Rows from block 9 of a small CTC audio transcriber, named by matrix and row number. Rows with one number within an expert belong to one neuron, the router's apart. Each number is 128 + 32 x the weight over its row's rms, rounded and kept within 0 to 255. All counts start at 0.
Before each expert's rows are labels from the 100 clips, of 14848, where the router gives the expert most weight on average: "loudest band" is the band of the loudest frequency at the time of the peak; "peak on" is the class under the peak. Only what is clearly more common there than usual is listed. The data: single English nouns, adjectives and verbs, spoken by a formant synthesiser in many voices. In brackets: how many of the 100, against the usual share in percent.
# router: router (model.blocks.9.mlp.router.weight, 32x128, trained with AdamW), inputs 0-127
# up: expert up (model.blocks.9.mlp.up, 32x64x128), inputs 0-127
# down: expert down (model.blocks.9.mlp.down, 32x128x64, transposed), outputs 0-127

# expert 15
loudest band: 4000 to 8000 Hz (57 vs 11.4)
peak on: /f/ (67 vs 0.9)
router.15 [114 119  93 132 120 185 103 185 130 153 123 174 109 129  68 104 130  99 133 166 143 113 176 148  80 112 106 125  89 169  76 122 143 130 173 112 141 139 118 115 110 158  75 127 128 134 144  77 140 136 122 119 115 102 191 134  72 160 100 137 169 110  94 171 101 151 153 188  91  73  88 157 136 107  91  96 145 107 217 143 132 158 146 166 133 121 104 158 127 154 162 156  89 174 154 178 149  76 171 150 161  91 149 138  66 136  87 106 125 121 162  59 110 120 184 161  92 120 184 139 185 151 104 132  88 168 144 116]
up.0 [165 129 146 139  85 121 172 137 176  61  72 113 106 175 180 122 151 158 110 125  94  96  96 106 125 121 116 135  67 135 114 115 149 164 200 166 112 144  89 156 132 127  90 112 143 194 112 150 114 151 111 125 118 105 119 108 106 135 152 142 151 185 114 131 129 125 125 124 106 145 131 152 112 184 223 214  89 153 158 156  92 118 108 116  79 111  81 100 142  99 145  94  92 144 105 100 134 105  85 150 127  90 109 127 100 125 154 190  98 129 105 145 109 117 134 165 115 145  85  51 172 194 166  95 159  88 179 104]
down.0 [105 158 170 121 163 124 160 149  81 177 155 146 122 113 113 167 174  80  58  79 122  86 123 196 171 166 109  95 175 162 157 147  93 181 126 129  87 103 169  88 192 148 168  91 119  68 122 110 128 160 137 116 117 211 148  90 155 161 166  65 146 126 101 120 108 102  55  66 121 138 179 113 126 107  90 129  79 134 117 134 109 128  77 149 162 143 206  59 174 131 118 137 113 145 101 108 138 122 121 104 101 123 139  90 118 144 167 111 147 143 113 136 142 124 146 112 126  92 118 149 136  91 100 149 114 165 111 146]

# expert 17
loudest band: 1000 to 2000 Hz (26 vs 3.5)
peak on: /t/ (52 vs 3.2); /ɝ/ (46 vs 1.8)
router.17 [123 106 107 161 150 155 134 105 139 155  92 149  78 109 124  96  85 116 142 168  99 152 130 179 114  79 147 110 135 151 103  87 172 128 167  64 115 100 127 164 131 111 102  50 111 202 142 138 123 198 109 150 158 169 176 115  95 183 184 132  63 149  78  61 122 108 110 162 117 150 104  92 161 113 124 107 112 151 137 162 170 144 138 151  96 128  65 155 136 108 140 189 109 184 176 167 144 141 138 101 181 176 162 131 118 130  58  77 106 137 113 115 108 168 144  76 172 124 115 134 145 121  97 120  93 115 140 128]
up.0 [160  71 120 116 153 127 187 143 152  93 121 118  62 120  95 162 128 176 126 118 152 127 108 137 122  97 175 194 190 101 168 112  88 106 120  57 125 103 190 115 106 135  85 104 127 162 134 156 119 146  82 156 160 172 131  61 144 135  72 182  88 127 148 140 146 126 130 114  80 116 161  57  86 121 159 136 160 168  83 102 122 176 122 112 122 126 173 129 201  88 125  92 156 126 175 170 157 134 126 176 102 165 106 126 125 142 136  55 121 116  93 101 128 163 104 108 176  97 144 129  90 127 122 114 155  98 171  93]
down.0 [126 132 164 142 126 185  99 118 141  66 144 181 134 161 163 116 107 117 138 133  91 152  96 129  99 207 116 128  51 161 171 126 157 125 124 184 114 120 137 190  85 116 156 133 117  86 115  91 183 152 136 155 148 149 124 117  91 132 144 127 147  94  43 104 161 106  87  44 136  85 148 138 205 178 140 102 143 156 134 184 142 103 159  66 113 112 115 103  98 153 100 168 133 137  61 119  85  94 104 121 129 126  94 181 103  88 132 143 128  91 127 113 187 131 142 135 101 122 137 173 131 178  95 101 143 110 144 127]

# expert 19
loudest band: 500 to 1000 Hz (44 vs 14.5); 250 to 500 Hz (38 vs 16)
peak on: /ə/ (29 vs 0.5); /u/ (29 vs 1.3)
router.19 [110 181 117 174  94 144  85 182 114 119 148 158 105 130 100  80  74 132  98 161  68 124 125 144 149 101  89 113  71 153  86 108 175 113 144 105  87 139  80  85 131  98 117 145 104 119 140 106 110 178  95 166 164 121 114 120 101 193 105  96 137  96  93 162 141 183 114 161 171 140 138 166 185  83  53 116 104 143 116 168 123 149 155 167 185 101 113 127 159 139 111 134 123 179 137 120 166 124 160 126 178 103 101 106 123  92 129 157 174  99 158 157 185  87 168 164 158 112 158 111 203 107 148 111  77 124  84 119]
up.0 [135 145 146 113 124 156 155 190  72  91 123 117 105 129  96 115 116 139 143 108 117 132  77 125 166 135 140 122 132 190 123 105  52  99 147  96 136  75 180 122 130 110 109 123 173  93  42 109 101  97 116 151 140 150 110 182 167 142 161 137 160 144 137 121 156 181 148 147 147 109  93 153  87 108 129  51  89 135 125 131 142 177 103  81 149 132 186 114  85  85 178  98 155 115 115 115 105 215 107 110 144 121 109 137  67 161 175 181 153 107  86 108 126 149 141 111  74 160 129 130 105 144 108 165 150 136 213 101]
down.0 [ 45 129 114 137 125 119 142 101 118 119  56 112 181 118  74 151 144 157 182 152 115 108 139 179 117 128 113 175  72 129 176 165 135 136 142 103 102 146 101 214 127  65  84  93 112 155 121  66  97 137 122 132 144 121 166 139 118 142 112 124 156  88 163 177 146 141 141 188  79 141 126 134 132 116  85 152 135 131  89 155 114 158 153  97 125 104 114 132  75  78 113 152 131 169 103 127 128 152 141 178 125 127 101 154 170  89 159 164 127 173 171 192  60 167 115 163 126  62  90  65 122 139 156 117  96 111 152 139]

# expert 2
loudest band: 500 to 1000 Hz (45 vs 14.5); 250 to 500 Hz (35 vs 16)
peak on: /oʊ/ (44 vs 2.2); /l/ (33 vs 1.7)
router.2 [101 186  64  52  75 149 137 137 198 160 119 147  81  96  91 126 147 100 123 107 105  83 153 201 122  79  68 152  91 165 129  90 166 140 101  93 166 115 124  86 147 146 126 108 139 148 139 180 129 195 104 116 100  89 170 161 106 148 130 138 102 120 107 132 110  94 140 150 163 155 106 146 145 161  99 118 102 158  80 152 113 167 101 122 138 161 119 170 176  80 160 183 103 161 114 147 128 150  98  93 129 148 138  88 163 172  80 145 179 119 146 158 124 105 112  94 117 128 179 154 194 133  87  87 102 108  97 115]
up.0 [144 134 151 106 177 142 135 176 166 197 154 138 142 102 159  97 113 144  96 123 156 140 131 128 179 132  56 180 111  81 173 182 160 139 153 111  74  61 111 137 135 124  84 134  86  94  85 147 118 167 141 123 120  92 125 105 116 130 151 114  22 113 128 128 158 195  95 159 191  92 124 143 133 134 134 119 162 147 144  87 149 153 160 111 133 157 143 105 103  73 176  92 117 105 196 102  77  71  86 146 146 145 136 105 169 132 144 125 167 125 118  80 118 133 171 114 144 128 106 159 115  84 178 131  93  83 103 109]
down.0 [112  77  77 105 139 137 139 181 117 145 138 159 137 189 107 138 134 136 137 108 132 169 161  56 115 140 199  91 157 183 127 104 152 158 130  95 151 108 179 127 127  95  22 130 179  83 130 116 116 122  94 159 204 144 151 105 163 183 122 162 118 127 120  85 123 110 117 112 108 110 123 103 113  85  71 123  64 141 141 137 160 133 135 108 213 174 141 135  90 133 130 157 142 121 124 111 113 117 126  92 145 134 142  79 129 105 107 157 131 130 167 158 145  87  72 180  85 100 153 148 104  99 112 106 136 149 174 200]

# expert 1
loudest band: 250 to 500 Hz (42 vs 16)
peak on: /ɪ/ (48 vs 1.8); /ɛ/ (46 vs 0.9)
router.1 [128  88 125 193 147 152 104 163  93 152 109 164 152 114 118  79  76  82 114 156 137 136 105 125  99 110 122 165 122 182 103 122 171 156 169 133  80 192 108  98 103 111 107 124  85 105 134 146 137 140 134 118 113 134 128  99 110 164 103  89 160 135  64 139 150 218  65 128  60 115 107 150 162  73 121 158  84  85 149  93 162 158 172 121 106 155  95 112  97  93 139 154 119 148 186  95 127  94 113  87 150 144  50 136 155 154  90 118 194 124 107 118 156 111 163 187 186 134 178 140 118 157 140 151 106  91 121 135]
up.0 [172 137 115  79 135 159  62  74 129  96 100 165 100 114 141 135  88 131 124  96 110 106 149 154 134 154 106 168  75 145 171 169 149 128  78 100 142 140 123  97 108 155 160 120 142 118 136  86  74 124 178 107 100 108 137 124 155 129 155 154 123 109 132 165 121 159 173 136 111 137 128 104 174 183 119 149 118 164 140  44  87 201 164 133 161  85 173 145  78 203 100  88  89 138 155 128 146 168 121 111 153 120 108  68 101 120 142 139  96  50 102  92  80  97 105 208 121 136 119 173 161 120 134 160 152 160 120  94]
down.0 [120 174 116 144 204 126  75 112 127  79 108 126 148 154  90 124 143 150 169  98 140 120 170 121  95  67 158 173 153 125 153  88 153  83 183 110 166 110  89 169  98 144 143 170 174 180 120 108 140 151 115 121  98 230 120 102  50 154 146 123  98 123 165 113 171 114 109 173 131 108 141  97 182  87  72 146 156 170 124 112 122  92 140 109 134 124 122 100 108  88 125 182  95 111 106 120 112 152  76 161 149 137 174 123 130 167 107 146 137 167 130 105 148  92 128  80  78  91 124  53 141  98 150 163 130 141  83 131]

# expert 31
loudest band: 250 to 500 Hz (35 vs 16)
peak on: /z/ (76 vs 0.2)
router.31 [126 126 104 118  88 158 102 130 183 159 136 181 127 144 178 142 120 175 114 105  86 106 150  96  99 109 217  84 145 163 131 100 129  93 167 125 165  93 145 118 146 155 161  96 147 146 190 166 153  92  68 121 155 101 179 116 111  99 165 150 135 123 126 152 142  55 109 166 136 139  65  82  77 124 159  83  99 150 145 142 165 111 146 126  46 133  92 118 126 151 179 165 115 148 158  81 153  92 195 120 183 138 104 152 134 156 136  90 107 128 137 182 135 146  71 100 107 126 116 100  80 154  92 148 102 141 171 146]
up.0 [ 92 161 142  77 124  69 121 106 109 182 183 143  78 108 176 150 157 102 109 172 155 170 141  93 161 139  96 142 142 135 119 122  73 167  95  74 137 114  99 145  88 127  96 141 137 134 176 117 104 154 154 112 178 152 121 146  99 126 118  81 105 101  39  87 137 113 144 178  79 100 156 144 152 129 119  65  87 131 163 133  69 192 165 113  76 117 155 122  83 143 103 192  86 163 123 190 145  94 175 122  90 168 125 141  69 121 140 119 166 126 166 156 131 106 145 156 113 146 129 157 130 166 127 150 107 100  97 163]
down.0 [131 135 139 156 176 112 175 179 118 169 114 110 159 115 154 161 137  82 113 134 159 106 148 109 128 147 127 119 122  93  97 143 133 150 182  95 131 172 118  85 141  84 118 107 143  94 162 117 103 199 108  35 101 170 113 170  99 181 104 136 145 183 116  68 112 158 122 165 144 120 138 106 110 131 113 163 127 108 105 105  52 120 107 101 147 102 106 176 134 142  78 163 157  82 111 127 144 138 164  82 154  77 127 112 173 174 226 143 134 105 129  50  98 100  93 171  79 130  74 147 139  89 146 132 140 105 136 133]

# expert 9
loudest band: 500 to 1000 Hz (61 vs 14.5)
peak on: /ɔ/ (29 vs 1.9); /ɔɪ/ (28 vs 0.5)
router.9 [107 119 101 144 139 193  90 155 118 107 163 130  99  97 108 104 162  93 116 130 144 152 163 145  85  86 120  89 116 156  95 118 144 139 175 166 112  99  90  75 153 186  81 140 162 144 142 123 164 135 142 136 135 130 138 205  98 108 110 154 161 134 107 132  86 118 178 163 108  98 150 169 152 129  68  94 102 147 138 171 120 176 137 150 122 128  94 134  93 174 172 188  89 178 127 141 148  52 150 142 116  73 194 167 106 179 150 146 131 195 116 113 153  85 181 102 129 125 196 164 153 109 109 110 141 175  79 131]
up.0 [155 106  98 187 196 133 140 112 165 158  69 183  89 118 175 165 148 112  93 150 144 116 167 134  98 122 143 133 115 142 123 134 131 186 114 178 139 148 100 122 143 158 123  77 138 168 121 103  75 106 121 105 114 116 149 108 147  79 175 135 124 100 105 169  99  76 126 164  54 138 190 101 128 171 161 118 132 118 141 172 120 192  43  66 154 139 151  94  53  91 161 143  98 166 116 153  83  90 113 122 126 112 161 113 124 129 165 126 106 152 166 176  66 108 125 170 142  78 117 110 130 153 103 126 101 147  94  99]
down.0 [129 102 121  69 130 175 145 170 122 147 103 131 126 145 156 171 131 122 108 163  68 155 141 177 142 117 113  86 142 130 100 161 155 115 107 137 152 126 140  46 181 129 159 124  85 140 110 183 136 162 113  73  64 101 165 133 115 118 141 176 123 112 155  64 207 179  74  91 114 158  46 153 185  60 106 155 110  74 108 168  68 117 173 160  95 110 168 112 163 171 144 144 153 132 113 102 134 143 118 102  95 138 123 141 148 102 108  70 114 147 136 136 144 102 125 162 120 187 170 140 133 149 126 115 102 127  91 113]

# expert 3
loudest band: 250 to 500 Hz (55 vs 16)
peak on: /ɹ/ (79 vs 1.6)
router.3 [137 148 118 106 162 110  86 167 174 122 144 161 127  96  98 136 127 107 101 120 145 160 100 134  77  96 125 132  99 150 122 205 184  73  82 101 117 133 145 154  95 152 147  91 139  95  54 152 115 163  78 103  84 135 110 177 113 155  99 116 173 114  99 113 110 135 136 137 199 183 153 180 142 179 146  89 132 127  81  96  59 174 163 107 121 127 122 162 154 141 133 163  99 179 117 168 152 108 100  61 113  85 155 138 136 100 135  84 192 148 136  90  86 105 112 137  92 141 114 170 183 180 114 101 150 165 109 111]
up.0 [193  79 169  89 147 140 173 123 182 117 122 137 136 141 122 158 100 129  97 111 144 159 146 134  98 112 140 114 143  96  61 124 117  89 137 131  78 120 120 149 131 104 105 131 227  88  74 143 181 109 133 136 145 125 151 144 115 167  77 161 137  72 102 104 103 122 173  84 126 139  77 135  73 181 144 145 109 124 151 144 126  96 165 133 126 130  85  94 146  60  79 160 170 132 116  97  96  72 168 129 131 151 175  74 166 100 101 115 143 159 159 137 130 105 139  83  87  99 150 103 170 114 199 177 188 130 162 129]
down.0 [139 163 155 109 183 136 121  81  65 185 119 109 129 170  90 129 148  60 172 128 121 163 155 142 137 130  56 100 147 101 153 154 135  84 104 135 175 147 115 119 168 182 193  92 152 135 189 118  69 120 157 106 128 141  73 141  68 116  92 113 122 178 110 108 239 117 130  67 147 128  81 123  90 128 139 134 133 170 155  69 127 118 130 111 174 126 147 102 129 146 105 114 126 161 196 126 115 145 152 186 111 130 131 129 140  92 121 113 154 109  97 112  84 154  92 110 177 137 124 145 144 145  98 135  80 140  84 116]

# expert 29
loudest band: 250 to 500 Hz (58 vs 16)
peak on: /eɪ/ (88 vs 1.8)
router.29 [ 88 183 129 172 176 105 176 124 166 148  96 134 119  93  91  43  92 144 134 175 171 134 119 133  85 140  93 186  85 150 133 115 159 131 135 129 133 129  90 109 124 120 109 148  73  86 130 124 151 100 113 177  74 131 158 113 131 173  89 138 164 134  80 140  99 117 143 143  84 126 127 138 167  92  96 141 196  66 168 157  81 143 153 161  88 168  96 129 112 118 154 122  97 102 166 167 103 131 120 111 160 125 163 141 184  98 178  81 147 147 136  82 115 106 175 138 158 171 177 140 144 195 163 100 102  69  95 136]
up.0 [117 120 125  93 103  86 194 105 112 108 146 114 133 101  95  72 119 132 203 172 150  93  95 139 111 167 105 206 140  95 139 142 142 162 119 135 122 192  88 142 122 127 212 121  91 103 144 113  84 136 149 135  92  63 163 179 169 130 182 102 112 189 140  97 125 148 103 128 111 110 161 170  89 113 110  93 131  90  97 143  73 168 153  68 163 120 171 133 101 126 104  97 166 116 105  94 179 167 131 122  99 169  87 145 132 145 154  91 149 184 127 121  83 162 121 100 133 149 153 110  97 113 190 105  76 138 138 127]
down.0 [125  75 167 113 176 131 168 129 145 128 138 192 113 175 130  37 130  67 128 121 173 130 116 144 118 119 168 161 138 155 168 120 137 148 123  93 128  82 169 158 113 154 129  45 110 129 150 188 147 140 104 124 128 101 124 155 127 124 103 157  98 151 142 126 117 129 163 115 136 125 163 136 113 135 164  47  60 115 109  98 186 125 141 109 165 128 134 189 147 133 154  80 142 113  76 122 105 148  93 143 127 183 138 179 113 104 109  70  78 148  35 109 106 189 130  88 108 150 145 144 115 115 131 127 119  58 153 163]

# expert 6
loudest band: 250 to 500 Hz (38 vs 16)
peak on: /d/ (94 vs 1.2)
router.6 [125 119  75 131 133 134 115 152 153 106 112 120 178 164 158  87  92 138 120 145 117 132 153 154 129  69 138 146  92 158 156 122 118  86 178 136 137  99 158 114 195 169  88  81 126  97 107 117 167 137 110 101  89 155 131 127 103 111 104 184 178 116  81 161 116 170 154 165 106 140  53 149 161  96  72 139  93 127 153 102 171 170 159 165  66 144 110 108 107 139 153 163  88 130 187 131 158 111 159 107 183  51 147 137  91 175 152  98 113  82 100  91  90  91 124 185 112 155 192 141 162 156 127 180 147 100 144 138]
up.0 [117 114 145 123 181 110 164 150 166 159  77 145 183 180 139  67 106 135 175 126  91  86  81 143 114 169 140 172 107 112 167 104 125 112 182 153 120 125  63  77 149 157  97 124  94 110  83 112 138 111 131  98 128 108  98 147  98 180 160 119  84 158 131 151 137 137 118 155 142 133  99 121 136  71 176 133 105  90 128  35 130 139 161 147 104 186  92 128 166 136 152 144 121  92  81 124 114 182  74 113 101 128 133  90 149 138 176 124 103  83 131 118 109 136 101 149  99 175 200 212 129  91 155 124 161 134 132 180]
down.0 [108 124 115 153 165 113  55 163  92 101 136 123  79  28  72 129 113 111  69 176 148 168 179 106 123 117 167 177 130 176  78 105 162 170 113 147 113 149  92 151 132 147  93 150 111 141 134 142  99 103 196 145 110 146 121 135 111 139 135 114 144  55 117 125  95 177 130 138 132  52  89 173 156  93  54 162 149 136 144 162 105 126 148 103 137 135 147 117  92 105 122  72 138 105 147 157 135 107 135  98 106 140 167 131 176 141  80 172 143 120 126 159 183 115 172 185 157  94 118 126 104 177 155 145 140 123  85 108]

# expert 23
loudest band: 2000 to 4000 Hz (54 vs 3.9)
peak on: /ʃ/ (43 vs 0.6); /t/ (42 vs 3.2)
router.23 [144 109 107 122 147 153 109 155 165 200 118 161 105 100 115  87 131 107 127 122  97 113 123 167 101  77 130 107 143 123 114 115 117 117 184  88  73 149 134 112  87 144  41 107 151  92 164  76 141 141 115 185 168 117 158  92  93 168  67 144 164 127  94 178 109 107 133 190 112  79  91 112 121 127  71  95  90 133 131 100 169 160 141 187 159  94  64 172 122 129 175 160 138 154 151 121  90  95 143 164 104 102 135 124 136 124  89 127 132 179 168  74  93 133 192 157  81 147 120 164 174 129  77 130 141 129 112 156]
up.0 [162 135 144 120  92  66 101 107 160 139 134  87  89 103  66 125 154 154 153 155 150 174 108 107 214 128 102 186 161 114 136  83  90 189 128 106 171 138 106  88 115 112 162  95  92 134 145 125 173 181 169 111 161  93 116 152  94 129 145 176 148  79  92 137 106 116  99 165  97 124 151 127 130 143 104 112 191 169 111 128 146  96 151  52 134 111 115 135 127 180 135 106  95 163 161 182 174 116 177 124 125 122 162 171 103 150  82 134 154 102 133 127  71 157  97 107  94 128 109 139 166  90  75 124  65 139  77 110]
down.0 [130 145 180 144  91 133 114 124 143  67 126 151  82 118 137 141  66 101 135 153 111 106 148 146  89 124  80  84  90 143  79 163 130 137 136 110 143 133 164 169 150 116  79 117 149 104 143 173 109 127 113 102 132 149 124  81 104 144  63 126 109 150 118 204 149 175  96 132 175 189  98  32 161 108 134 185  90 152 145 154 135 171 162  72 108 171 171  73  81 147 134  83 141  79 137  95  97 140 155 104 126 141  81 110 140 117 123 138 147 141 111 122 134 163 121 140 170 198  72 150  92 149 178 182 128 128 134  89]

# expert 28
loudest band: 500 to 1000 Hz (67 vs 14.5)
peak on: /ɑ/ (30 vs 2); /ʌ/ (28 vs 0.5)
router.28 [120 123 149 175 112 169  98 148  98 150 149 169 170 105  85 100 139 104 112 141 124 162 115 156 100 111  92 145 108 152 126 134 153 112 125  38 139 137  57  91 121  96 110 103 110 140 190 144 130 206 114 136 115 147 163 113  93 112 135 122 152 121 121 159 141 156  76 190 123 111 161 114 188  87  64  79 106 148 150 174 152 151 145 144  85 169  85 156 107 161 151 131 108 165  93 157 130 100 163 124 162  82 149 165 138  90  42  93 152 212 182 103 119 131 156 130 145 146 149 114 166 122 109  73  95 141 113 161]
up.0 [ 88  97 157 117 144 113 116  97 114 135 162 135 207 116 223 152 137 151 143 126 138 153  61 102 124  89 178  95 233 140 163 131 142 133 118 115 133  89 143 107 102  85  97 156 120 157 135  72 143  55 169 117  97 177 185 150 126  75  62 155 129 103 108 122 145 130  93 168 122  98 163 143 144 121 114  91 127 135 174  92 152 121 118 118 119 140  74  79  46 111 121 141  81 151 123 141 103 150 117 119 155 157 129 138 152 109 166 124  90 103 111 145 102 169 104 143 120 111 195 125 122 102 118 122 152 156 148 192]
down.0 [105 205 111 173 121 152 126 199 129 146 127 126  95 158 182 133 175 102 148 151 148 104 172 103  82  68 186  94  67 169  88  79 179 106  95 120 124  98 117 146 125 144 119 127 143 114 152  73 139  98 120 115 110 112 153 148 118 103 113 126 167  98 179 141 133 188 128 104 171  89 146 123 207 142 108 138 160 114  99 108 147 159  83 137 139 147  65 200 106 121 111 137 112  72 153 186 158 168 124 163 100 129 134  84 132 128 108 131 124 145 117  84 108 105  67 116 138 132 100  80 179  87 111 152  99 187 123 120]

# expert 25
loudest band: 500 to 1000 Hz (41 vs 14.5)
peak on: /aɪ/ (79 vs 1.5)
router.25 [124 118  55 140 156 187  92 151 171 132 107 116  89  88  95  76 124 117 134 117 166 161  95 164  70  67 106  94  78 162 105 126 187 132 188 148 141 129  73 166 125 132  41 109 140 145 143 119 116 136 135 105 169 128 179 178 115 200 126 110 186  97  93 166  84 149 130 132  80 118  81 160 163  83 161  81 142 150 176 145 137 123 152 128 149 111 111 160 114 138 125 157 121 168 137 196 142 111 156 135 132 103 154 164  96 110  95 106 135 109 132  80 144 101 158 136 156 122 167 170 154 148 147 105  69 103 133 165]
up.0 [150 137 144  68 189 121 148 144 128 114 118 137 161 148  82 150 123 104 148 149 164  92 113  81 178 163 167  86 160 113 137  81 202  95 149  77 101  89 166 117 198 108 144 104  32 109 136 101 106 168  93 159 111  73 181 176 134 119 149 162  69 125 133 167 157 111 166 154 133 105 115 166 136 157 112 131 114 136 125 123  70  88 106 148 131 103  86 130  66 160 127 130 158 129 136 135  90 128 132 112 102 103 130 109 113  78 179 192  73 122 196  76 133 113 129 136 174  71 150 142 117 129 122 139 147 121 136 131]
down.0 [122 115 159 129 141 175 175 131 149 149  75 168 125  83 123  71  87 147  75 144 148 123 184 126 124 114 154 133 144  73 127 138 118 142 160 186  85  92 127 143  96 142 151  81 105 124  98  97 135 106  96 129 176 114  51 136 210 116 137 131 140  85 175 143 143 106 141 119  95  50 130 112 133  88  97 157  98 121 196 134 124 154 147 103 102 120 146 121 125  67 110 101 164 125 202  99 140  97 170 138  80 129 128 154  62 184 144 164 122 178 169 152 138 145 152 123 122 101 171  99 125 169 157  56 126  98 124 146]

# expert 14
loudest band: 500 to 1000 Hz (46 vs 14.5)
peak on: /p/ (60 vs 1.2)
router.14 [154 132 122 151 123 161 163 175 121 119  98  86 187  95 103 124 101  66 170 178 117  92 137 116 126  76 109 143 123 136 121 107 188 103 102 159 192 168  66 117  85 159  96 115 146  67 116 123 172  96 129 179 156 124 127 108  97 148 121 182 145  76 150 105  86  98 164 142 143 101 100 162 126  76 114  96 152 111 130 145  57 114 157 120 119 171  75 151 161  91 149 122 183 183 164 159 144 107 177 151 151  83 157 126 160 179 146 135 105 132 120 120  98 133 174 103 181 128  94  81 126 108  85 169  86 118 168 108]
up.0 [145 174 121 101 147  73 109 207 195  94 142 169  99 124  98  91  98  97 166 125 151 159 156  95  87 105 160 126 153  90  94 142 114 213 115 111 124 107 222 109 202 117 100 143 133 105 150 102 157 104 109 115 138 131 133 112  80 133 123 150  89 159 181 121 103 133 184 150 101  81 151  86 136 151  91 118 136  78  73 154 162 147  95 131 155  86 169 175 159 104  97 123 124 126 149  78 112 165 135 140 141 179 123  82 130 117 102  83 131  76 118 159 105 114  69 174 135 139 126 102 162 119 111 118 154 178 124 129]
down.0 [141 138 109 179 125 106  82 149  80  80 112 160 191  99 141 162 104 146 156 158  95  88 120 121  71  56 167 147 177 112 145 189 158  90 103 103 157 151  98 137 116 160 107  90 161 106  94 151 100 159 135 110  76 121  91 119 125  81 156 131 100  96 138 172  84 128 161 130  97 135 170 158  93 188 100 147 135 125 119 197 132 114 134 128  89 105  84 134  86 141 141 184 136 118 137 155 188  94 157 160 131 141 132 152 103 170 143 132 215  80 104 112 123 135 154  79 155 118 131  88  74 201 146 103 143  91 116 136]

# expert 16
loudest band: 500 to 1000 Hz (85 vs 14.5)
peak on: /ɑ/ (83 vs 2)
router.16 [136 143 126 148 103 175  97 176  85 129 129 138 129  93  89 111  93 119  96 174 146 104 159 187 108  73  81 103  82 138  85 140 145  94 176 123 108 188 124 111 126 132  48 114  75 108 215 118 123 113 129 111 128 114 141 140  96 104  74 108 177 115  60 154 115 159  88 173  92 118 108 146 145 116 112  72 104 138 187 167 134 193 149 133  54 112  89 131 157 123 150 167 131 175 127 184 156 118 200 135 115 132 153 165  78 116 105 146 156 143 142 138 127 138 170 134 132 112 152 103 136 158 112 130  97 124  79 172]
up.0 [140 177 147 120 135 128 148 115  83 212  77 179  53 110 140 125 123 160 104  58 128  93  87 120 165 168 156 110 117 106 172 139  85 121 135 113 180 157  77 123 115 125 137  49 162 144  70 122 135 155 135 174 134 105 114 119 147 157  80 112 167 119  85 143 158 130 113 153  85  94  77 139 103 121 127 114 123 150 121 136 108 160 148 102 100 136 105  92 108 165 139 138 136 233 150  98 123 124 144 180  79 123 162 111 150 144 127 129 132 135 152 146 105  93 204 104 117 163 138 115 126 165 143  98 108 212  94  86]
down.0 [ 65 177 125 114 111  85 127  97  56 146 127  86 173 158 156  75  48 116 137 173 149 165 152 129  87  95 128 140 152 147 114 146 144 161 131  59  80 148  69 101 170 115 126 141 110 115 113 175 159  90 112 156  94 120 174 140  96 142 136 107 101 130 168 103 168 150 123  83 160 146  86 146 159  94 158 104  90 109 155  98 102 149  89 156 111 147 176  98  91 137 122 114  90 124 133 116 237 145 131  75 126 103 132  76 150 148  97 144 143  91 142 141 180 109 161 195 156 153 119 174 143 116 111 143 157 122 122 163]

# expert 10
loudest band: 500 to 1000 Hz (40 vs 14.5)
peak on: /p/ (28 vs 1.2)
router.10 [ 94 138 128 139 134 187 108 171 156 164 120 155 139  99  89 102 121 104  94 123 133 109 171 147  82  81 101 109 107 165 123 121 184 145 185 149 103 159  94  92 111 137  95 114 119 149 161 107 137 111 127 123 140 135 191 131 114 159 123 102 188 129 112 158  84 133 124 164  63 136 120 191 180  98 127  96 128  98 141 155 141 180  82 145 130 157  83 144 116 131 180 173  87 135 161 163 133  52 191 177 189 102 159 190  98 166 100 109 163 136 146  91 106 115 183 120 141 104 190 139 154 131  68  79  88 140 134 146]
up.0 [ 62 145 178 150 180 157 109 124  99 111 173  57 166 100 145 111 108 174 104 134  76 103  69 124 154 102  85 134 187 157 126 142  90 130 132 179 138 136 132 143 115  92 122 173 224 168 155  95 126 125 130 105 107 115 159 192 183  97 130 130 149 125 111 137 150 147 126 135 121 117  93 103 110  91 165 132 103  95 107 159  88 156 114 162 123 130 152  81 147 122  98 111 156 121 173  89 159 153 121 141  68 114  85 114 133 107 106 144 152 120 123  77 111 143 224  95  61 170 116 114  94  83 118 156 116 146 185 138]
down.0 [109 123 150 110  92 124  96 125 142 146 107 131 106 142 148 113 195 178 151 109 125 105 160 150 105  56 126 112 155 153 144 119 136 130 118  92 148  61 146 115 112 147 109 100  84 152 174 148  72  94 166 187 135 140 142  62 112 194 158 156 108 119 133  74  80  61  87 175  85 143  73 114 114 116 142  90  93 130 178  55 151 140 143 142 161 117 175 128 161 136 130 136 150 181 149 132 119 114 172 137 165 141 197 155 113  95 131 119 128  56 120 100 170  69 148 145 155 146 130 163 101 122 137 123 144 136 155  47]